Weights of a small image captioner.
Model: 4.33M parameters, encoder arch densenet, encoder norm batchnorm, encoder activation silu, decoder norm layernorm.
Training: 10500 steps, batches of 256.
Data: trained on made-up road signs on poles, 245000 training examples, 11.0 epochs.
Rows from block 26 of the image encoder of a small image captioner, named by matrix and row number. Rows with one number belong to one channel. Each number is 128 + 24 x the weight over its row's rms, rounded and kept within 0 to 255. All counts start at 0. Numbers have three digits each.
After each channel's rows are labels from the 100 images, of 14848, where the channel reaches its highest value: "responds to" is what is common among them. Only what is clearly more common there than usual is listed. The data: made-up road signs on poles. In brackets: how many of the 100.
# conv1: bottleneck pointwise conv (encoder.blocks.28.conv1.weight, 96x400x1x1), inputs 0-199
# conv2: growth 3x3 conv (encoder.blocks.28.conv2.weight, 24x96x3x3, transposed), outputs 0-23, a 3x3 kernel for each

conv1.69:133125100169150113093101164086115106112147155138064143134119096106131108106110129116106143115122110079104106154125125145101164186103101076169126114064091131105096110136134129141117103102127165129076116103170088145098114095161117105120112134134107164133132120118172121134110080108104128121122130071151098111123102107160127114095107110113102122072127121152119114135116186076136082136138145135056137079128094140112128120084062100127128123072119101134108138174102101131137100136137182095162104102109150131125117154091136116144119097126125119151090133158097113149137149163153136115138136118156114109119164
conv2.69:130171160143161138143109111125084092111073118126099163106140157145147096134119104142114142162107104125132093067171206168175154179150142155138156121138173130093100153196133109162105092123121100145128111153141161122139167142140148142121133126153088154150139110096157144149134124132144152115128154107133107138090103140150108123132133149131148156121100108124123117118123118139129149135121162148140147130144108156125141171129165124132115153152122161167120162159152108121128104104104111090108106097093132093168152099136157170109130111110104117132118095112104093097142112150117123114142161100145142125134156151128136093127168137122099082133156144139152127
responds to: ! (86)

conv1.37:110157109108147113110133105129123108144122161131081106118105146142118117132105127142067114159118135086153130134142111154137113117104072141088108116087120131078111106138165121135149079140137072133112140088122126095110125106067138141150095127106110108146097133116113072123132106140116123096101132102142154088138083131123101099108144101102123116088123128141121128126120142126115104083092121130072094119127132131123156113108067122122128175085132139149114117107076135124127117123108089098144082086113131122160158156154110110120119109107111136136105142138146153137135143127162150109145102121168109101070183
conv2.37:145159155130148100123125117116132157109080138128102155132158159116152107131110101137152106140181147132135154101100133132124110143147111138134150101109102143126081145126152095120133110112115139132152131098132140116108171156105159186170142140159118155148140165138180130112127132138118138125118121136112099142088051136171114090155154188142162178151139094133142128097094124134107168140136160110143145135133118127136090109158142121135155163124141184172172163132145134170139090132110123084108122121113129124151126135149148136106139112141120129162130129151132100148136114144142153135148159097127086090164160125164201150143166149110128132085125130119134163
responds to: pentagon sign (83)

conv1.87:176108131134077105103107084203129127102073116105140161116090122166122128098118095101161116148118144093126111120078120112086132068115111143105159098159108132158114171134195127128108196115128128110067124085135130134126113172128144124090142114117106154114128107102085200089196093109112096158131121099168097102063143131168084134099135095124126099107109155109127119133122090097081165154126150100133117163106121087115115121097102086150106139133148121108155144156131120127102121117127133107143097147148158135110105112125110133118129107154121129112095142097129141174157112119105107121080113143113145115104126
conv2.87:149119108127129104132144136126137169131127165132090113154134124145138125129145144091108199119133158099157147152128115093102102123142149113080097114121097128148160134124153119124158093106140139152123091126153118148138126140184128091117097117111132141157128137113122133125135164162095140137103146136123110115138107145146117151115079099121097104124120155140145152117127147117143124123112144070118128106147133092134118109150091088120135129073156111071125113132122110113164115102170119117154124072116163113116147122100148116127126101097153130058105151175123143166161100122127097166135137156071108166098096223119104148112139112150129131144133101114123124
responds to: arrow up (88)

conv1.17:166128118167138146085127121161160131134087135138104094138152094135088090135153103124184152148136159109138090117112130135122099146101102122106173072116112116133127150091096102108098183101078154131071128112152108136138091137085136118104106134120113140143157139127117196141132037130125125126120133061158108101076152164134111133122148115133115071126100073124137118141104111139115121167107161096144116135140135117120125108100100121095120106134117112172152095131124108101115098085131154139140129137140150120114171130169137148160145181158134143153165159139139125172178111132103140111148144127101177122150110
conv2.17:076102092092150119081122101111135105132099098116108112125119112123145106075119115092156143133168125123131108071098110094124112123141135110115098084114132118118093132138142138116108115095116142158118092140137103127126103133152123124136111084099108094117121098091123101120143141110136145124123141130133127106118120134154106098093105095110135154091085092112168105127152140095086100129108124120103124109138116095161074109165016085140074131119139118103137148125117105081126064131164117108117084109114155089127126114118129132170147144158106104142111129104137135125148111116088090121089130129103118127117138150142136132139128121112115128117142109110141085
responds to: R (46); ring (29)

conv1.43:118156101138141112138130119124108120130152171161101117129106153148157124150102123131087110135126118100111138141172108171156108128122116138127090129043109121090103089148133116150140050144112101142118132082113124116108141085108141170166091124127128105154095146112126046127121123140111119099078139115136138147145072128115132112103131104118117154099127140131095121119118135105108097105108110127080117109119131157123127117144074105136131143116133133163089127088103135131128130120128076070151071101139108132153158145144127129150110127093120127178101162126130137104105135115153130145141136121193124138082161
conv2.43:144153150122122108110109106120086126124088112156123159120145140106132112108095107146162103134161155145163128108119157119114151136144124157161155114103103131127089130149099118155108112135121108096117135098140142109130166168151141146189130138159129142124134145132171160129106127138146158145114130148124083104098071095130113091168157172122140155095137082121085112114089135149103161119149150135156156136145148164138103127147157148158151141128167166156198124139155155159132100126102153092102189129107141113140129110150156148127148099130116120157125095120137103133137108140148155126154140123161100076160166123147182159127150121108095119091123096141130151
responds to: pentagon sign (64)

conv1.7:143086131160180109116129137145139126150143123117090119072090107117084120130144149129108139158100137084097122127128132088124127110095096161138153097062115115116100131129096144117079139145142112105069137077147132123111115143150135119135138145113142164151136143070136134093084109120122123116128125128134089164114122148103123127131115144150125117136114061120098142122147121108121090092077180091109142125115097148137111040133062069109083109126124116151129094136144117105147096079096156126156112103091129112126127142117103116096111106153127127130100121140120119107181148104110108124129128127111153150088096
conv2.7:115113118109141135089125100074114112099098119121112129129145146109170136125134089119140103164163130105134107047091099112164144103156134108106101121166151103136114135166145146203101098146124120128126103160129117139159114116110132147139115142156083110120130127117147151121112118116110126108156163132112112100114145121084112101088109118117146146112102108127162074168129133135098142116099095151141132134138127116148076150168116107144130130160122104145129132122113133151133105165139092111105110092091181143104140127129126172113174172120164144142115096086115127135108113135086134119107172143106128106096125108138168105094149091094104103155110090131118092
responds to: ! (100)

conv1.45:152091149101055087147073123184107125107117140084177171108086132116118168098116117114093119110113132148065141139118139123126161105135115152108113125148121140167148134125224112149157165129152111064150128083143095133154141156149117110104166095118105171119105133113095172135183143116113118118115125095144100092141137130189106119117151117119130117106139169123118120124092128137098124096144143147116108138086050091103146129056167104145132166088118081109133172150156126105113139148114141148135089134111124127123114147113083129112120081149139174159083148143128101130138126134108117125111135116127145131155143
conv2.45:152123116103091076135128145104136129107165145106150125124124129104088111089111137101071164131108132115114124152143117120121125141134132126103085106126131112126116145121120114142149096140159113132112083132161122128131119146167152123100122126126167170162163144173124091142131133169093115169099101133095100088098121138123122141133116086119125092152147122111110143077119148080118157128108138093126174116133133108107114127126093179122136129124111145156063113183096135125133115115127110125102123130097141165116130162120093118082092138093104127083099144158091157166086132104170148167139112096125127132129117203126108147095113104137127115127119099096119152
responds to: arrow up (80)

conv1.76:128115104129130113112121159076080124109134149122092128146112135132129114115093133124043134113111095100129119138138128150127119172098086112157111121072108117054113131148160119147159078111122142121093114112142094110122143118137109145140127119132119128159100102123165125123130091143090106121158141093139131085134098120162124110065123101097116126073137149128118125122113172108106092105143146119068089102103094138107142138079081126134140147066120126135095127135124117153128105130145154067175094127108131142125159139109104138148130093104106143175127142118125149125108138150158132130121135124144104137089169
conv2.76:122146160141144101137118137128094118124080126139098172135161164127144096143121134152126123133140138126134088089185187161160146178146130157155145122110108151096107160147122098114083086102114129182117127116138144110123166171149120162165151141138122156156136097113151119133139128125135170128105164113170126138095078096145101102151141144121134122130117096167163147111117130152116155151168171124120124117119097151096138146139152122141137150147093155180145147150158141120113092077095130073123114112085125097154120120140151163108101107127092110143151122133116099138143114150128137126133138135140102097160167136117159135154159143094079107115130113158132138
responds to: pentagon sign (70)

conv1.20:115125104133130104135133191049089107120146150138093115107120117126158110097114151124092116125084105081158116141163138120114096181096145127162097119065136150092098072135114125129123065131125125140098131120141152118122118119133129095161106093112103113142115102133175079121111113115155145113086117101152120134162112098085107110091107104118090136089127105139128116122119157079128120100137156157032129093115109169129125101087072092107119146111123119132067108126103084129144093164120148077139105123126130121122131168140109125154124118103157120140085130158141125165148145124152137148121128125150135109103183
conv2.20:120144162112143134120128151119088147122093133138117172110145191111151129117114130147147129131117139143122132102174195151170145141166112143156168126150144126148149137151112127150097123136124134138145115124119133121119148178164107141164127132153101140143120124110164135132132159111137178122086141099131098149097105115134143121123137191150152178140148147131105111108100104122093163136152174121122158136142153137117111130124192151120159119150164141163179147159143131132162122127119123091126155130094098113156133133152138152128099107132101153168144105138136091129132120152129137166143151125152102100154172133147184158149174161116085095085108107172122155
responds to: ! (100)

conv1.30:121111152158100207097122120110180165148133134182117139166225110135132122152139146114180125126136159177135136120067134161122119119108138139104100114186097143163124150125117164126108163152107142100097114168137081150107132098087114102079166125165168099137143142159130165127080087141160122128103121133115088131143123100142127130129132147133139089182105076160172118148124125210109106178100140109152181148176141146106081127105117145101137063137122144150145130101160154103100114088115151188098113116128124115113110109128137142139156155151123154112134135127156141176139108144134112126110131116108163144156125
conv2.30:098116101123096101110081114129119141146101105135121124135140140151133131130087125133153129106168133116152093130147111144133118128129104120115109134110123127148130115117121152069107170121143139114131166118092110099129122149157120152161108061075111122130129106133138128121152126136145113136146113120122113104155098095127112158112136094142124114132123129116147126129143096125121091146122115152096132155144115091152129094120061132124065103148162092102156130062148110069114069132173068171164121139126106121118102107127120107137119131157110077117134127141147114101130122126117127115098160129108149100119165161062148166131155160116101108104085128121071095
responds to: R (80)

conv1.49:135092136101048047134125123138109144064134064112155169139131127133143105110124103122133139090121128110077111109068121119104081115121144128133114136141097115114118139143173125128124165106086164099131130066085119151127119150185154099086130112143108145115127076128129180083182140144133096128117107111184103098113149109131122144113141115116135124114120173124105107135130062064089139125120118150120106144094088095109104155102130133152112129121133099096131139175165101109138136080091122124133158148092126114097148106142111093132138089138131110112157151143158093123137093100103113118117138111141133148110148
conv2.49:114111095119136091138115104141156129176188146103097105141107097085096110143135142101088119134170145118156089104136117118110118128129153121124118106098092127122155108097099093172144066097141094117108089142117137114096097137126145126115096109141138171137119153148125108128126171149101162169103165160111101108099136097119117131093086079124094101097114143104123123105130124121133109123110139078126155146153130089079100122158115098136124145118116123121117136153135125107126124123130140101127110094120167145134121143106080147116106147099121125097112165130155206120115090091141103136155150124126132137103152149142175152134147129124116117135164104089123080
responds to: arrow up (100)

conv1.42:123154103110166131151123131134132112123141133136125099129099134120147103156119096126112102096163125106120127139162154130152136142144199117174128158084137144134166083112122093138120083142131123155134123130143152140112133082171121157174104163145145117081131161123109099146118124117141146114057089182127144195137114176081123094120140117145095157085120143111097107135172152095130148136126120124146149089107107191142136112192110130126130123111161150105089101117107131122119119117114097105102115126133082133172087152153142155123128127119179158137083118117102163175160140103134115154097137150138124125117142
conv2.42:149175138113153113084136129134097143143101125156132152120118107144171151125154112126120089129121122124164178086113122105152141102152133130164129177153131148136151092100100149148125159163122125113135111118091103152107140131106122139136108129152138151124115129115089131114099165112102160111092145125135104125126089112148150150166179163168169154086091129129094103142131133157172151132156154135148143115127153133144113101148161134184141103134161132137189133111143121136118170117077182100141158151188109123153115074123133111132160102110150152134123075119137088136149143155114122109129120134117118145149107070158152108140132141142107156080113126119125135
responds to: ! (100)

conv1.66:145122127124080112100090073186151136110069110128150156132104121164098145112121084105149119128121145107116125127063116114092129087123115120090189098134100135165110182122197107120098189108114163113064120088125107152127112151138129119090135124135115155104134102108075207109163119101117102169127135098154063105081153149169103122104125115135133110097134144112127111159135089107096133161103141093144140172110140091117099119099110114151109129108119114122159145163113105102103111098127158139120116152148129144123090111114129129126163118131115128116086139114123117200155125124101116127077129141117137114142102
conv2.66:163140111123106103124135131137138152142121132136117117167144131134113128129139143078128207096147181097165153147128103099105117123130135131101106140086103121126141147134144122123139130139154138149118087122106122132140127153197126098110105071069122143159107138121123136125133153156118138139104129123139107098159100121161121144126101105115072099112106138113137132099133122118149121136111139098118132110120122088140124100152092085152123107084154119072122115124131096094159094098157110109151126084133160116118129116115151125132138118097143134050107137151111144142149111123116096163094118150075124174078118214100112135117135120161146143128121101124144113
responds to: arrow up (78)

conv1.80:114127143140139150081108123139178160129109138187086148181217107135094125159149130137189126106139121146145123140085129137112096129125137120135129141140085127170095151159112150132086186132077144152079116148142089118117119114108114083096141150146157152134125130144134164173064087137166104141099090114129124103146139127130135127118134130145130115160112064153163140149159113155114121160137109093129155139171145109129089124077103128109126072136116124144166129134108136100123119094153157151133099120105145128111125106122134121117155137155114137085145103138159139173170081135118108121108118119086146087173093
conv2.80:126155142129158155119115129173115121167086110138121151146149133144119105127110137126141145102169154132156086130145109147134114138139119144131129116106125118124136120146149168101097164092112136128102168103074112122125138143163130163176106068079121145131118116118115124129169129123169132124148123121167116102142104092126092127121140100123134129115107135116132123136141084120102103160107116162090100134139116080143134103145082128121092119134129106092133105088121113072130077109170084154170106097138135121136108085140146130146153152173124112131152110086152111087149130122114084105104143141117147087119149180088149189129165160119154136126119108120083110
responds to: R (100)